From a checkpoint of a small image classifier: widths [96, 144, 208].
Rows from block 8, named by matrix and row number. Each number is 500 + 40 x the weight over its row's rms, rounded and kept within 0 to 999. All counts start at 0. Numbers have three digits each. After the name is the row's rms in percent of the matrix's.
# short1: shortcut pointwise conv (model.blocks.8.short.1.weight, 208x144x1x1), inputs 0-143
short1.33 109:458489381530539546511424489461538479476473503445474508476496491478496481512442463545471484468505478632519567570534553458460428476501516509541471485475505492446451470463484477453493521477472502533510429569499479552555489501442513484521524454449468481490489489514442417574514477517481479443484517490423460462552483473558477437459511536488462469491500510556486475486534531437467575442508458565449581578469463513537534477545482515533489
short1.34 085:518476506500502499442418515504565472486565468540521584502511506562435553492489496521447475466462564517487487482564463543487518497468607494475497448516511483481515487482478509457539492517467490535458502560558482497491505457433504495432486576547491547551478463513507495513554444563412473516455533515506520541447473526509507549429422507451485483608515508454457426492533472445496511473519500486395518515517438424562522444513444511554527
short1.35 092:530471488552569573515521502527547527439467522510528508484505423538565455525515568544515529573559488474483497542495477475509457580516477434538488456489488486551476519478525539479492511494534541468532485589461476421527450408469464454475534478518506562477468536503564538573484428483522512481583490503412508527446496530503498561464488478539469499544467541579499501482471449552520447499506550498483404474427546499511419478431475504519484
short1.36 109:543534468489521529429475492512576506502509493397458577544534519482519507459478555523519517504469468515498505453532491491460484535552502448490517462500425417519502524502541536585540500516552540512507530540540512590516412472507517503444476447445511581500521451523488439516455489513479458509513518476512448458508516518469470515553513455383419511499546458542538511502380430498392458521507461483509543511495456494469527541537469489539524
short1.37 093:614445482547500535475513500528486501446468488561412523523503490505542445565530493537505505505560487444466432523470424479513488535518543574534501466420470568473518505493438466533502507475511511473446499550547559430461504504503498552582550467515461509570562545541490529458601520496539539524405477492518501538530542458450438489493497535496489467455529459455548473428523518504490551436454514501531456454476490458496462522549534485441497
short1.38 090:525529480517512544543514504534541541544524464454470539571462524526452501460486527495576478409529498546560533472507486466457560430508479439522489466512523403467519556533584516549509488549502477470568521610502480495446469481423589484475489424571511504476545515462517515474459553554549446432464476537499512588499477497482440535450500486557493494480456483525472494463488525457468451536572448527457473510510511421493487502481493472449515
short1.39 115:562518460507521484449466496467455520556455458505469530493450460471504478519484489458520535526425454455485458459525528490500545467483538464508506447555482487483466466488497539483473514532500493494495495484523528489439534471515451569529492468451555429449514522517515441520561510485562601517517532496509550449526518538503526469528486538543511568525511504447388573557507468578459462528457382529474527435364502458504520570506528546452459
short1.40 086:477528548478412475469442557549477553464561516508514568534501475415470434554491573434457518463487540506517538432440472519439550485454533529530508495483463500495500540577495548498561487467446456527520520518477467551481517585528500538534494514544522484507465442529549482515473484464586588501411506467569481417516489506489486528488412499453453533531487507541509450519511463502594556515532518470423510504491509471450524524525509541532487
short1.41 093:488493490511531508521540529482508551518514485524477575454512487527464567490476483522530465541533512431543454477472514512464488482480506463531610391473470453597481500465513475405514575492483520482486449491519535508474466504579523415444506479520533498495430508523507458501646458513491475488513504509432473517470561528468474484505467483548485565470513485522480425545457472523515489486460557524455562451489441492470500417514506559596496
short1.42 099:454492411504546519495463458456467481512475482537437518494476430552495484471499441512470521459507487510477526525447474465507545521456534531499578475507502488489531461493461496487462451573523519495538488525529535488476473444488525475429451423502452513567519554480498447448603472541529563490507571471530510477478504513455465436517472487466482503627483561477589484504603512446449461461566461503451486494573405466488481512557520495533485
short1.43 088:505489455498532473509529501415585506371525490446483411462515546559502523527511471470536492553445465452516471467406459474524587501496578490533516510542488492488457427454488500427552499524533515507536513524481494524483463483518437412491519473491544495472535515531496436484560537502543519525517530447545447469497536488566521442440447473523522516515601482486475529479505530467494450567490472493550496518435507444485541531495572499480423
short1.44 106:470520414499534480536435546519524491537517540541574469512493485443469560537486474537541459491493500464537469536487515515467477451446552516453564474485470541526465474539527483503490412452483538441534483597458490489497508512437479506475532444549471549505468481428483544437554504487540486523495538496513517524426457475515443524510480430495491552438541466451551518528608572516483486457489480547448405528564539550457448495420490530539468
short1.45 138:542586530485452488497464539511524534494441405507518538506497519444478513464518593490527491484483451456533606503479510465509475495505430535576486514486446434550467465452545495473487596489507463560525476526524469485502477517501504473491486475511473478507511548675504491514513497509549472460482491501445487434524552454456402499478434498556479482539523433406521511508522528481507606478501521530527510546490518514489520486489557484472482
short1.46 078:570479454528472609490549552539549503532488525518473473538466543542482482526476540538390455517465520524577478524549524539460572547522623538486492525523499529559420524554445434497467480511497488504546391472554576486496504501497519515523584537484464469511486550512477494527516521527516515506463483512473540527507474427463505491481530448449548517505468471443467493411527489512450437484551471523513467518538501458527548505472439438473515
short1.47 100:511557446379523485512511494450528588530511548540492531546506490472417492526553486557488498485507538518531423485464429505474554472584468477468465469524503509480453540521473510505542513453565604513556513487550516595528518462472524475496515512510477486523519478552481606482472535479486518425481536475484484519505473591523571473428477468530481529536497462531490465484421536530513451497547494513521573474522445506487530576557526498441467
short1.48 101:510450473485549453472496476442464488467526495454449474518500509487486466475507587513531513555486533441460501488416493506510548565511511566500506450490389478461484501457493510500492436515537469485528500575513466506484515500476446532463521443497482503508529570500557390488581484442556555473570505493413486563463492492442531517541469495525513517566469555524474491536490480461528454489571539429406487569534537470493542483582522495561545
short1.49 107:494583526455569460527496517505443527508507440531572458513496520439514500587524533487428495558528502487482512597515527528486473481552437613485502448471514521517482487477457543566427443511458530520496555518456469458495483496503494495515482493442468568500440513541523525493493485530473497609466484510478514505517537464481531436424508528455485440422493422592464464515491535506528488506494490534533456521462537493552529571472513497397534
short1.50 090:495491426577514650510483534502532522519465484571492524537549539566516453509499509472488492553403599510526538480513547526479507556473567565503487526513506553495571550458481549477527482506539523450549527557541484424495444456471503473508473489508528511510519492475491433479489547523487542468535501489490470503512488437461569498472452437573446506556525495483579474412465453447437467548478454523475470500510466514474473522503517451441477
short1.51 101:490483446525486510506437431520488565517443515540461474551495476485443475538419518514503532452480580533552478470477530517477478516469479532523501477484493457490526513443452516532499475542468451528472497453522448503481492516422509484506523463583429464540489564445525447468552542414524593523513578483468506496503495501567567501513462467634544464541530520484484504488487487551478466462507449475450452487469484460485569616540454451475466
short1.52 100:404390547544457522476498513493428533504511472492439546490470462535508465468504502467453472506475451471495527468494504497531455546462442516483429498553509510492539534522534529506552475527462513508449425456466521537559492482533545469431513590464506498472541508548524531519518429560508458548516447509443519483522528442526424478495553568408501485423475487405479469495503539538463543491521521522576536487490482554537482481449502587572475
short1.53 113:504518534483489466528445501485444542503576418494467501488512530512519549513449510483519499480476487468468511537461492419485424520519488467429547463514454468436494469484546545566489488541507481525502446547451485524587527540525503481440495459513470501471479452504453533553523459509471548449503553538426477481474486532564485515514476512454501519555487550604425548435539501551471461508507527489438458483446571564522543562488572568613460
short1.54 128:468514440512486459476517468509538559567390508544547507500540528448486559577509498483551531515528594483485414529434477561522505512472543495509483495470497508485529517534490464531474488513481510484464563532399479554562493489485478534494486471544492541506504475379515523495523530430502462553498534451460533494487464507547572518511512513434496532419478512579532479527493569493504488505504606442559485508442505500498524527501430488605479
short1.55 113:505544532534506488502506520424533477501483427449443490517509484569611501540451560478514437515553509557499539531446490486432464480562482467479499493475532460487533477481461433473548511389488453474473478496472484543477518509497476470485510506416492464481469466499487490574461440491483476483497525507454522381475486502542549470547496575586474529576496489418611517569468488498491394514483485500488511468539521532536527525523525501516534
short1.56 106:568518500453455486513517474483535490487552565479513518525531423498417486470549455524410525471535434484501534493493477479461396527580492482457494483629512486515478495508513517471466464502540501518513532403484540457522428470511599553569508501473469587561487462466495581493471541427522536487525550456421481530486491462493501476389427527488504463486510491449473460490469479507457512510512560512534468520520498507443520502519485512506529
short1.57 107:398478494549528469534464549499510470442506456381450530550582454492511441516430480530494423460452481494481536555475473448530503481568507456547562538434487544501496500506492524513537533495498527508459526499520521424472522517536452527433476513460456470522487497519506493473502465466488480519507542525516507539435520488471442463449506505567493435483521530480480472529482486460445511509478416464596579618520512453442516484454507569554491
short1.58 098:571539485508440533508557508493556486510502441549539482515512494461472447519518502447532526529463437510458475474470461530501462490514503536459445504556562520491523560412480483492491508489575472454489540469501510405515474440398462478465506515513459529446564489573499646547542515487563484470472497498517561497516446488405479521472406501465504533494531509493505453462530525525510451523501475529533506451476569532578451430531532483476527
short1.59 089:426548523525468518540490531467501588455539532461478491468486564439463490586509528540485476484500557390532470542469462449516482523522503534499445525521571478516421434531543451481486407493545515513433547625467483514547501573465488503480491549474516498478486484457505511485517457505545454547480524539517428522474544504483587542558563480432497468470467519504492470492485583488490436515499518538480507545535549495435514495439533516506541
short1.60 113:484572460530501487507553489434528478578535506468489518510485479510566447499378490502498500489491502475500478511510547476519495540569472540501519518574544481542503503501588488412555432538503510466481483470456531556508533514488499507515470445513488504502462444453484551551483504517527496469466483473449483472550530543490463487516506474448545534512541591442414538576468512481353506501525509511584509491450508559519483509460494444431592
short1.61 095:499490569461613466528517468512463572477411466482450496500507463550505472446523490587578576476412570522578501520521496483511490517505522520513502475488532404442522479520514466526517527601460533456427452474458411548505525469477521493482492535494525481500520481548449544477513497426439524457490532469468561516603489516503472534525526517517485476566415493539470505432483534515502476489536533499475438510530475551467456504513474489516503
short1.62 096:474473448417486434542463535531488509524497514579547477455472404558500527458525532465610493528477497528500545462472505461498481538605522512484510499522556538532468523518539548455512469493517506401504546521426509441474449484541502519497515484522465538544499563517535575523577506458497570523480463478441527504463372528552467485483473462467568483500545523524523447534486559492466511590522534521501462510457506462460454502487522474473463
short1.63 100:541504503380525463521522507568549558483556507493514474529571504472458431494584516518531423518547488496474451464478495422503479464523439530493461492471560476581477490495414536510552532471503510440504551537552475554494499507495511520495529573557521489506448418515430441545515488491593446494522548453485460564536479462491547483431518532513467460433517504458538452561513491492490506531476547553559532524454511516512545486490461511456436
short1.64 126:510466421442482538502492504533490483518493501432543500538476532506504601584435443532565444518526521468505510558448556480504459462489485552517559470436469483497468459551547501508483573461478490499479469536503452468443493538518420482502540505417477453529483535449484522505501468520536532438489494447499517609526471438502486485479543511533451416489535555458523494520512510485452544522494429567468499533487530534446474565445496527619467
short1.65 094:514496504489527492497503535530477504470435520506463511510553476520563461472532462463476536492487454535554539444514524525539509514477438506512473471496497451452571493473460457550485524514496459565534531499478487485420457534553551437450450574538549486524504454562531579608563526486484464529506558473418496575512479432487484517488529423539461479474494472400403531452478508485487547485478563505560542440506477527483440502486523478465599
short1.66 113:476544494487459483537499500491484551537479451454494443485449515490535532510498483562513508501475500449524480528539534510505479409487525531440507449503569468566536518495527458541452481545481488504529460527525445452435506530508491519525454451408481509512473537521458389495525501484456452480420482452454487457536483394515466604533570487554462528493516506480574467497478562416453529490496443542542509563453600503544470516461499469497571
short1.67 103:483607487437537493504557497507528438516508412485469538555545543483440417465438521542451463502506504516481522512473519525539444542481444483542452508523508487449470522517507502519495539589540458562492492523609481499456488458465588468489435495531535534490535588528515517560536470507516500460463537476518501538539426472515478480441483494533529537512588549472505547402465414524463472519509456513570552500470505536546476533494488523527527
short1.68 102:461480507469565468502476531506511544478470540455498501496490508446517543450524500532523561448440518568485483540517475543475457577486541538582545513503556521473487526474494476548480587533506511522454571488453385492480513474499478485522438457463512473500460504508481468481477514463526543430422442523388481467530463436574482515445474537544497471456525572537483506450511505453519541462419554478444500589433582509481480495556502521484500
short1.69 111:545422474463585491435488573515498490514535565489507485526461500488541554479550555600494474484554515537461446555467473467488411459511510555537406509520456463541491521479485512555465512483548481540489564464531485459478478460472491482540445451397463474510467427504533419470423538432483506546511464500498511501510516513500464483551505483494482537506479491525587489502541515450466534458502500507426518586526534445515507476478472491580428
short1.70 107:511572499530486482520493471493489468502512465501538564511439461531475481540479526523495393524491477461532486450435504451528530513539508515527447580507459453477521495529497471470598539559492486515467463540455555440563458502474504466449492500504471446488491475587435460468471517482456505476560456495450480502452545505478483547501537517423438474506479512470482485484436543468503497501536547508444530469457599574504506517411474564643481
short1.71 102:527489513467445476452441475451554512532500464500579527491533439444471482492504544499493494458403510352540525510440453472464538499521551508437465515533514483492486486488471508496522458546495532501491516547513497470520584507508450523477476525544477472548541544490507525539564494418521510517470506498486524455523540488497498481397436498467497505544527483373467447498492448539470460583579508500576568459509541544475477459469515535449454
short1.72 126:529369544461507535581495537458498542453529529566439552501499496453450499522462541519514479473494522538469471458470465510454461484583492520492540531562532501482533505525508514500497509505471438561563568550428521587546556502512477500506487484471486497487523564453466472496460534491498523484521540447501511478517474458509528402563522473556491522519508479555454409449456551509430504497484503561452483463563371563479485505512504486484545
short1.73 094:488511493445470468468513515530455451539532573438526567501488480526545466524509539454516485512514433485501462454479540440471480502607489543390472518410413447437582484505503559556470541507500506468440515439466513506416479474498492475485473467492477492520470541458461538493405482595534460476503511507503520544437489528554454534460487504474384520443502529490461508451532531480504428466516534513478479546514513514508434466527464501531508
short1.74 101:418503509564507499557496478526516503428549516468505515472548504554513536493504515489523414424486442518509531482462453493498576539515489527543506508565528510523513483489515448413486519516493522548478463561443440495564507544508457481524526523449522508456507486526503522512454457508438563541443500520493482518605558544522510431502478409512558439511472468477470449540503480421401558425488506539502457535439464550477553553492472482419518
short1.75 126:476535542451535505508430464520506508474421499490461469479465534426449540517515461509484505386463478485559456485480453492501520495465471557510490546460456498612550486525558453472476534497468466540500488451489485527390528490535474534522522598455499557489443471481578532544448551586495443513512520525450474487556491479448510511507485511492468460456513520493516444490506467467505523507504614487555449457522536567522417521488514536482565
short1.76 109:513437466480489459543486470450456456518499553478451423511433511468500541500457522472504413491519509474471488557513548518470473524515486500473542492577629504503495423522522456434467517550445562473485516565480513475500509532534406479485555506448451493566531478536475483509529488531514519450456513461516535605555546426469491570430496484515495470525545488506475448570512519515528603508539478536529429507489485495506455463515485450430523
short1.77 091:506513522471475460487461536528494589523547535459450532483487476494523510518515554493560520553466473499530488508474562490564466453587519477507425515477524411487503537493484475567587572526508465526550542500473450491433505496443510515506540501524551572491530426542486530552454494489416499396515546497450467470496518462441482516496497540503397527599554530480498472502439479491486477510483549511465589473495584474532524529490494510565454
short1.78 089:497547507481517450481463521541473537467443495480477521513528480557472520525468475498557480480521506555497475491499465407474525521489474482498389524458480409380479493581521505519531519466462428508475533486555511508562520538526578493518421480567505563484507500486522534489493555507521453544547548503467517508480519547484410507440489532399525516461510473460526496520395445446498456513538525449508540502556556398522545474513508535504536
short1.79 099:481530524534437487456469484447533490473509456539571410480470427482518503485500550505471486569521510408511503525463535470518460458470455515542491465475510526527544466523462475468535567535605521482503476536458489454450532421521495479609513436492561476596588574526474506527590449524533534496480524477483483547532484474429421496500447491478526539426565449460519517536509467497520481517477447466522503491496519430492505519478461547520497
short1.80 091:481521455464458450539502463510530516534483507523429528464459511556595511500533494526550528504512558466516538539511491503477465503565468565468539461458458505489535534472485561536553445500561500480508505473419458472573386515470373578447499518416425481482436550530433488438512455511501441436466520493437442441464515516417470559520531486559499501452466519494508484474480480450458500495542542513516536500514543505512507470535508506485504
short1.81 093:547515453419547478542515490558477464511526512463525459500446576449453524624513468521538587499523522522481480487422486514458394499531513468527448509467526536432532429531491413476492522510480499556501562523535533487532502527437591497496526458567507535485433499486497476556507495500528560461525569528372519529469440453514474536526529481510512462553464496559516441496478530473529471518485521482438509488504541524500557472530479520467514
short1.82 116:493457549557567490478440524485484499489489560459531522441567489505487503573480543461541490600529535599525416488446511507518407523485454480490557514480493510501491455515593503508496571465530550516455514549400532438467510551529474488520483456507440454415471498473495484452531533461516457496514527462392498491489439538492461476410540425419489563510530464469471482509462519522548498471509475473497484484507467540504481540519533522501484
short1.83 091:479431526471543502506481530550530521505586483524513463491456481508516535548534460485597536485471466541488514458517494497461492440364513531428476507492527469522491485513494567528493512537517439500488478480543535476501457515547523426539469477567406496528515556451527461530594522494511538450495541513475536553531485394519526472557530544556509441486460505536586436388535478474436539501522505493543479452468478468488507557508518527467495
short1.84 106:467512458520524462539481524488523524581491496500532496474465491518536521557472534491451438445523536507502515530503473483514498473485527581472483485562491517521602526493451543485501474485512507437554479480424407444531550506459501478457464513488503468528560566550565434466569505559518654489573554452514536538479515496483486510455472472530515473430478508528458514482433525477474469523510492496462485591557447426482558522458542539531551
short1.85 121:510523480455502482528464526515508482482473409523522534474506480483529520582466458492470598540478562502483489505455508479519456474512498572555601444474465527448465430603606449554485512499505504495564437458435501502575467551431472542467483456483548497542476457521479541497546460435527516518559498454547432454464436463459435473499439525528446501517464467545539538543514490497466478534494494553480467496483522462459501544500500554495546
short1.86 124:513517508457464494513543533442497508483533464493417539446506506582484540489435502533481483533510473552505503530415505512490460455517420529461627473474496522502486495478509550503519480488511505499457505541437509516473549485496521503549471528475480559562465512509461492552502434493472506544492490526547492494552373571457444444471508474525456528462496495566502515579487497542465530444551385542559466433476535542552575541474465562529502
short1.87 112:475492491513477496527537581469506481531479499431512500504483558547520477550510430538518542458486474524503467531481545514475475504502558461547472535449482495490559475538530476484493499446610528453510458499499456523468542559401579419531461514520483513426513471558455527483540470550499588493461532525566470515449521525471510530566490440432485487410507477550511416481532556475526423513464521536479468529439515471439555536496468522514592
short1.88 110:511473460479516509469536515471492420505469525452517536522553478481567525582512511490495606482477512476558519538562524457485525474492472503489490496456536509434504444463510552467511525471519470520498537481519482504439526499481600520526427535546432526461563537496467499511609495514444527489468519532419477500483432444473465521508510610518484477510437490502535475483427492525490392481508472449615510491488407571518499521560490490489504
short1.89 078:502446590535599450539545502458524524534492533525481490516477489469527438502496559563467558488514526499567490451502542569458519452442499547477496472560553604544534511523508523483502473498517537474553470546545458438471497465511581490489413437494570507502527499459531406487509534552483456456516548451487481526486587456528556495514489585579532513563470500520477444514460519529460472561485480481426512500477488543498489447487475481500465
short1.90 083:509536487446439502442473481500516487577463540515456484492441539555539562491427423561502564454490529530462423525498525467483455489507554528541473521497498427454472481471475486396493536516470574519496486522500469491433513498460537523491454478587443515499565470456460489485607513466483572478445501456533535499505531444507488484449523558513491463547509509472541493509500517539496485486522501419581539551514470472482563507511498418410560
short1.91 095:488493471414504492551460482442507529511489522480490502472524526508519458590515466494484463497497480437511458517432501524467451477494519527473503478446444518497473474452578468504408506480480463477474502488498566507572538469507491478452461444476512533540514547509447462473592503524602575501471553525483526539425476490479553499501524574385491506518501511494415485521493582545457448549517494494507472514466539502417558529440609459507536
short1.92 099:535478529445504494532501496489490531459605511473628469492506486458487493559526484464466577581547473466530529536503546495517400450494523455524455507472527570509544400471460433522458492536462496507514488488513465504520525485487454478505482432513462519472542556508484491473521440488471501477525500518480476514532493404494484492494501483488413487484560398462504520584514462518539456554528525523492556512461547566515451593489517567523433
short1.93 097:466514484502520481507550488444494506492523495553632453542475549585497483523487515507458444532494563532473541547485536503538490518424493487510501542507477491493488504543469480554504464431529519459468475427539375497506490533450526460491512475564568480499582480481535496493560545535553480468431497506570524539508492557475505534490470440468425574516510439500489524485469488431558507501471450467390485468450528422524447534485470501536478
short1.94 093:441458459461523539477487480489472470463500500515603511502479541500554535559502523502524580538495489411522583502566535520516459457487514500439436451495414539494474516541542492471457493458521519560447492549507499486434548552484499530419525518553472488449590419420534592519439514455457549540482508496440491489458491514508489476510510522476499476471472507426572451492459523550522514499493543439438553547493473541480470523470538517564506
short1.95 106:471529513504481508497530519500543467514433568484444518477522530513508464503512496520548556552492482517569489506480492522481477459474482469494471469488609491508563449432513428467529550544495471490550461466480471569497462461483480475444423546445479545513549451465469476504447524487514403573476479506504558439501454543493475462581435477546460462450457539467513489436387536500414562519503492483470460423437546510511545495526449509546467
short1.96 101:530542497486542476509515478490476444513449479521346520530456500448444520461579516476506497551557513475450514564490481497495562560521493536532487454482567531467469519510475510512509499497495496513508513536426461550412546482514387466497483507547516519558489466526511511448425505509514447477476561395539504519488523485512492451489540505459530607515547484521546547500540534525518479514530498533553477526590453477533408545535486447488454
short1.97 121:546581522482482469481486479568514544500553473487500533509521522469599493589591463519467455436511491525499551508451428521539490448526467554489479503447512508480507494457485500508478473494524509577455488392395523399463547399519460510483502504427583515589453520437502475488533519490518469512465562498550492469480488531460473492467485517462517467481469450526496447540478515463458545533534511533498475466533552498542570543487479496505444
short1.98 113:472442538466542478466477540501521531441479481494464528508509476592429479501511500493490552529543440601498530486443485453527523434517498463528521539478465543499471536488555521510511550504421519461517405481514517522503528435490466466464463439485391456463486501494527467513501482472473436482535465478481479489491431513513474487480482461503545487500471463475497488499526571491505470586426477534615492608528509462532444527548452439608497
short1.99 107:461551465489475470513485519450447513479572487501480499580496508612575487497454535476512496484470499476497553508481468460537503546540447558535516492541447539522551550508524477477607520497453551574441475457461495560526493555504411472526546473493440492445480566487421455451485443536495481478495461500519489439520520561471544498546464496453505554533467548467550512454536553524486575501491516412461467452488504429485512471467428540467511
short1.100 099:504489442552515487521509549497415510510464495541437532561476479472490502571474486535478441590436535473496476504484552536469480515458507583453499434518545492554468540491480534517473472534466510456480509506487533634530511458528495499494477502522516508554440525517540472448486522502555539493440457527500544439492467520523566520591542508486505511515475510582507498444541473521518513429448531507403487441472467450526493564534414415463449
short1.101 083:517486513534449517563549536403512479555493487452507491478518483496519478567538568498416525577490426492486508525464513488518544441484457525467473511533489549505477423406532474422529555458512430445564452465528472488455576507460517571510488503502532485471527546529489489512521468496506505532500501502472478524492530534459486512475476529543578464388533498558481442552504453509535457486508433458487475517517399502461514591557524526569482
short1.102 106:513482488443460448435471489490560532484505491525576452458472475549495515530487504525503465444489530454474458472463566491484514551453561483469530555501545444572493439494491520470541523470551491469469506453472418464463471516582439519551512531532571495490518464449464515510585489538547617487509549559493468507576492534512547530422501455502549521410556488428506496505534463549546486532501519558504513479456549471465540513498517501573573
short1.103 092:488440473444466516587503504476507517555546501495517481524459452515508500605474481501518479452475534471569535588453494512570489544515534577491441462416389492473473529531494500447484503514493474526543430542509495499534510529500443459509442480513539501486497509495561465432533474477509607554503508498529493570427522438503488474485460521489511462471468499570462411506571553487458450578483567486517469510468553447555537488491469493484494
short1.104 083:493538490495465472438500491509472547485525482468451478462469493519495474446378485498515491516476513522418570525520534529464514518555563575522475539539510487480551462502494546422535505456497522518548555540530485509386472556509617513460538479502573498482393534512501525562492482477504532451542434475459439455496439476470573486479459557513472497527521516475536509487504432480447474474506545480456537510542597520535499437539455521509524
short1.105 095:461502496451452498529510524493514457474525441426505528489563522537533499518533516440485523619491540445470506594495460483509525450579518486448448444540508488488556410483496488466464415501522469483507459495451488521431497484471457535541563452527434454459567528503481558488500520479510541500467497468521481519466480554551544512464510570605454472519562576439473542456544564431518447530506472523528462552471545482479502546540503494501479
short1.106 103:493510510472505474471461500456502481568496527494511454515464424524545511491442559521525476479481524546406540548521495502537419520534507558540457609523586484491602451459476438548515604503511478490479481507431480502495458466500544517459485466520502514511491492497486539459518503526438539467480578449580462481560487521527569501462514461433506535478478534447498546437531557487537562516547516548455466532497481479409478574542511547512489
short1.107 121:496501536451460464511485476487432534423502530507615521523479546423449494475429456520524466470486507498506533492484511507475468515457525550562486526461522504548508508532551462544483546498436537578458593520499530608493537399443527510506468501506522470475488465526512478496453465545535504486456489478466500539477452436474479526564538544529482460499491435549531483490463472462433529485525603516403508550446493582491486478435558495469494
short1.108 106:502554453479510500478481564515489566475517447544463498506558483540519495478561506516514504436453513598469493528495539486486391544527522481502469486455469508534539441493454485625527515515480468493486521519456468463511498499509512520507472522546503483493443553560547543464542440492482519434536540515481526545552433538507592546456490432465513464449475588523516512510437443476492524465544602465429481553457488481572453476526471447449531
short1.109 101:524427514501503447480509560515535538485471467438405521433515483420528507476586524507471512497515553484506461530431457502512473497529547479497483505542504502429548579503437477436551586500436524510541481532459553489562515418543467476515523477499566479494490438525558493433536439487507483515555459457540521479508453502519440504415448562497513524542515469540497502512543544585511474520544482525588507462515557571474491486492549491561493
short1.110 080:535476466540532600407514542490476523474465506503475505468456542520455553456497549471534531448515459577438512475518525519507449542503406539473480525493586492521438517497496518484456525531500518491416479583507542460424553493457556494536476533558510533529475498516461430516456469567543530431527488533460547499512492461480505534540529546466464459518442579528475432442494519452518516436491507484418569512461471525474424519519465485452534
short1.111 083:451499520489461456501463526450530525473522542513542486449445535540392520516407489452523475550484520511476450544492476438536461479548552492488476524436510512555480490480487533549493466469482470488482495531504573437536502576546508515525423546509543496458449492422539520471508484526507560504537485447532525518454496460508513552439451436418466526487505520505566539486471612471525456471494539519439485564581507490428485442577499459438487
short1.112 105:502485499488467480449516504548479511472478428522499537516496510507458517516513511477592538514540578503481518577442474491563460495525519471468464446535496505446508505501424462557471521527459511482504464550449487517537455449487508526514499523527509543520445509454607501452483497501442534537484491484392430476430468462557466480447535551427456594514564481626485494565482534459509539439530485543509547488510505476449534564580507517481475
short1.113 125:485544469446449536415515568504475500502523486452494457482414464509519549524464507502430543469485436493488492432466509526502417515497532581472461416529446512520480566459522465549436515460489534522466514489475464530470535443503598428502458499515595555496461526489455493436478469523493461507543479456549451553487554502494505539537528506492446530451467432500491523550459508508571531458470488533418494446560505458542410521509529470483499
short1.114 103:537439502455480520477525513517509514508497534520493530481476504424483516538489516504496465507517541507511511521427496510490567463571604561460444444479451430421515575520525492453490553450449509461464470478524495507496573553446481525416493522474500522502610427514515540477527489494510516511493494538463511454501559502579546536476484488413487508453473514507539497460481487572476447474471548482566507509468504508498462570438447618582544
short1.115 092:462436456447507499451492465487530537560531496586544576518487561540522456484554520520478480528500515491512502506475464455506487522405487521501429544453446517484446506494530527530493591509540545506472455478543464475513531494507482527492422537526511478497549473495497510506532478492499523587495486495526412530507431439507557526420520477506522487547456545505554450373480507475477538555472551501481600411520474537517560500533565429534533
short1.116 116:467435444494534493507577501537486533569522433470514498509447510543464580519438522499435470474423530520480595496579455470524481498532486535489543465491501503501527478495514460491578538505487499464546506512545554526522486507465503481495544467404568544513467471514491439544487462487514501501514521448469525516478443493502556418541492515528452498487554579592536475560527512438509579452512408445430526490545498451528424444504488533533516
short1.117 134:514509529445480519515489537453521426515453447528469539482542537515567450524523520507522402535513482418487547460453492524488458495474462528512509550513460503434531506504534497461493484508507526519508447516533502467511538539544458474521566456430491509497544563551474524498431399491473566527444533504495482421477486438509484526437479490567521549645529525578485509464490497470479457548523479478478500478506432530595563475498480405470507
short1.118 106:476521476475476482424448530565536533521474496529445455475463488400508533623424515493525591485515503501503460530506533540512450436530536560470440432539503499504522488522500495552486487571486484491484507544475480522526505491474542526504490504521503482528431497470514520421438549586486543526497483433498529526485542474479550551406483476462480471463474498548429492535505510491539500529522486466534526506460500544580457486542511431354509
short1.119 092:456476488489512426524488463587481469471602534473502548610512489488501517515586506520555508550526475531494476411502492457452528434491483519518523494493487475450512445497464508504467488507446512454487417518428497488514459463475495552524530496414489539505527478535554524436460584559477571475547510543546520531431507585527493431546504518496489500514480509512455498611530487485478577483504421497480453493439476441460520460474505518525452
short1.120 103:490459557486496534527513501507448561483482555492508481528533534632482567518538519515556532448482470414527580463509480535526547469507529517502557531456482545486475581532590483429544573478520481485511482540439439450489430473547548524547528441495573477492513469491549553450486474455469588531530513517465492491526473502472550436470471421560525501511557471517458527498460475461467491537559483471518496513546492506543546514514501423438521
short1.121 085:469493500398490504556530435480527474476494441557548504434461501455494571459459518506494488452551462497441541398526573464497477503484474462521525482465515502521528497449506482504457535517496504519473474499504491533532511472514552562440543575547508569452446428564543569526547512507504483480539412507410492564498460479486445551498465477504565481509514448548441434488416474415502518543520545563519515490502541542427519497480473532522505
short1.122 097:482540468442460494497520546492520509481560412417466496445449488487511521499473470456488527521583501467441484493528455498487422578528451531429431534528498543524512507546523403492506463515528465491468521513560487488514431550520533528432531469472580486462486494500415523531469569535527476491531406498528483448522524578507495550487505445385488487530542516574504452535495492429491549521481527465517529525527494422468520448465523487544496
short1.123 095:503562490415616465493509552463466562478530451499486505501511497477425460543494522538482507519496471566548588485463463515561470491508514543536492467524499523476539424494558487530512437458498491479543508561480480504471504478542510469457476482499439512544424455501559590544513430460523436573606513468510502531518491485569476477478537497547524523480504430518528539458446529480467588504519562518613485532526474483495524473517460535474465
short1.124 124:487516464481501483512466491487481544489487385442512447477506548490541482579516531518489439568465536511419451449482502487479446512502458488517489496495481501468511453490482441452489513532471552478446514546538587512414532499523541490529520465425520494423467538498499482478517488435494539456498491514406547465472394543458476486476450525621520498594529516523392523488516538504525447514531470489509457465498497420457570500480500529530509
short1.125 105:494504493377441553530506533555489529518491407542532541476481530557446465521473528523546472432481561452470549502510483522427477453573509513492471545431501459465540482553579562553516499472498517546523499558468412467474487526520539486511545556552487531532487468497529642561446460563487491523514534519509530487507496544514449489501448483434433510451513461451516516516535492499579531490543457447525442515498525515486480520503458520531523
short1.126 085:539437484474482487406537566474509551463566556491501473497467507522519480529564513458424443518495521503507500532584487479534496517434502459516433569505552498588470548559469479448496520539491498546564526460556535433504462532570506481503484504429494505601453467519546510455484508514491548427483448484554568490507472422527543480506519440491496535505537514548515473504468495549480583493485519543536516407506515446529549519498510492403477
short1.127 119:431500509454514533558557499483540434532445519460454598500502509583519546477531492496435522468472506547524493489523555528511477510551525516461541493496484503475538453500501536484519515535542468534471461472484546536550539574453418475438463502506521534477597423542512498469533468497450595462495527566528500423449433532568496463497423526510498459599517492550495498545430477522453420510483556450534544473520475517465540488500523516521541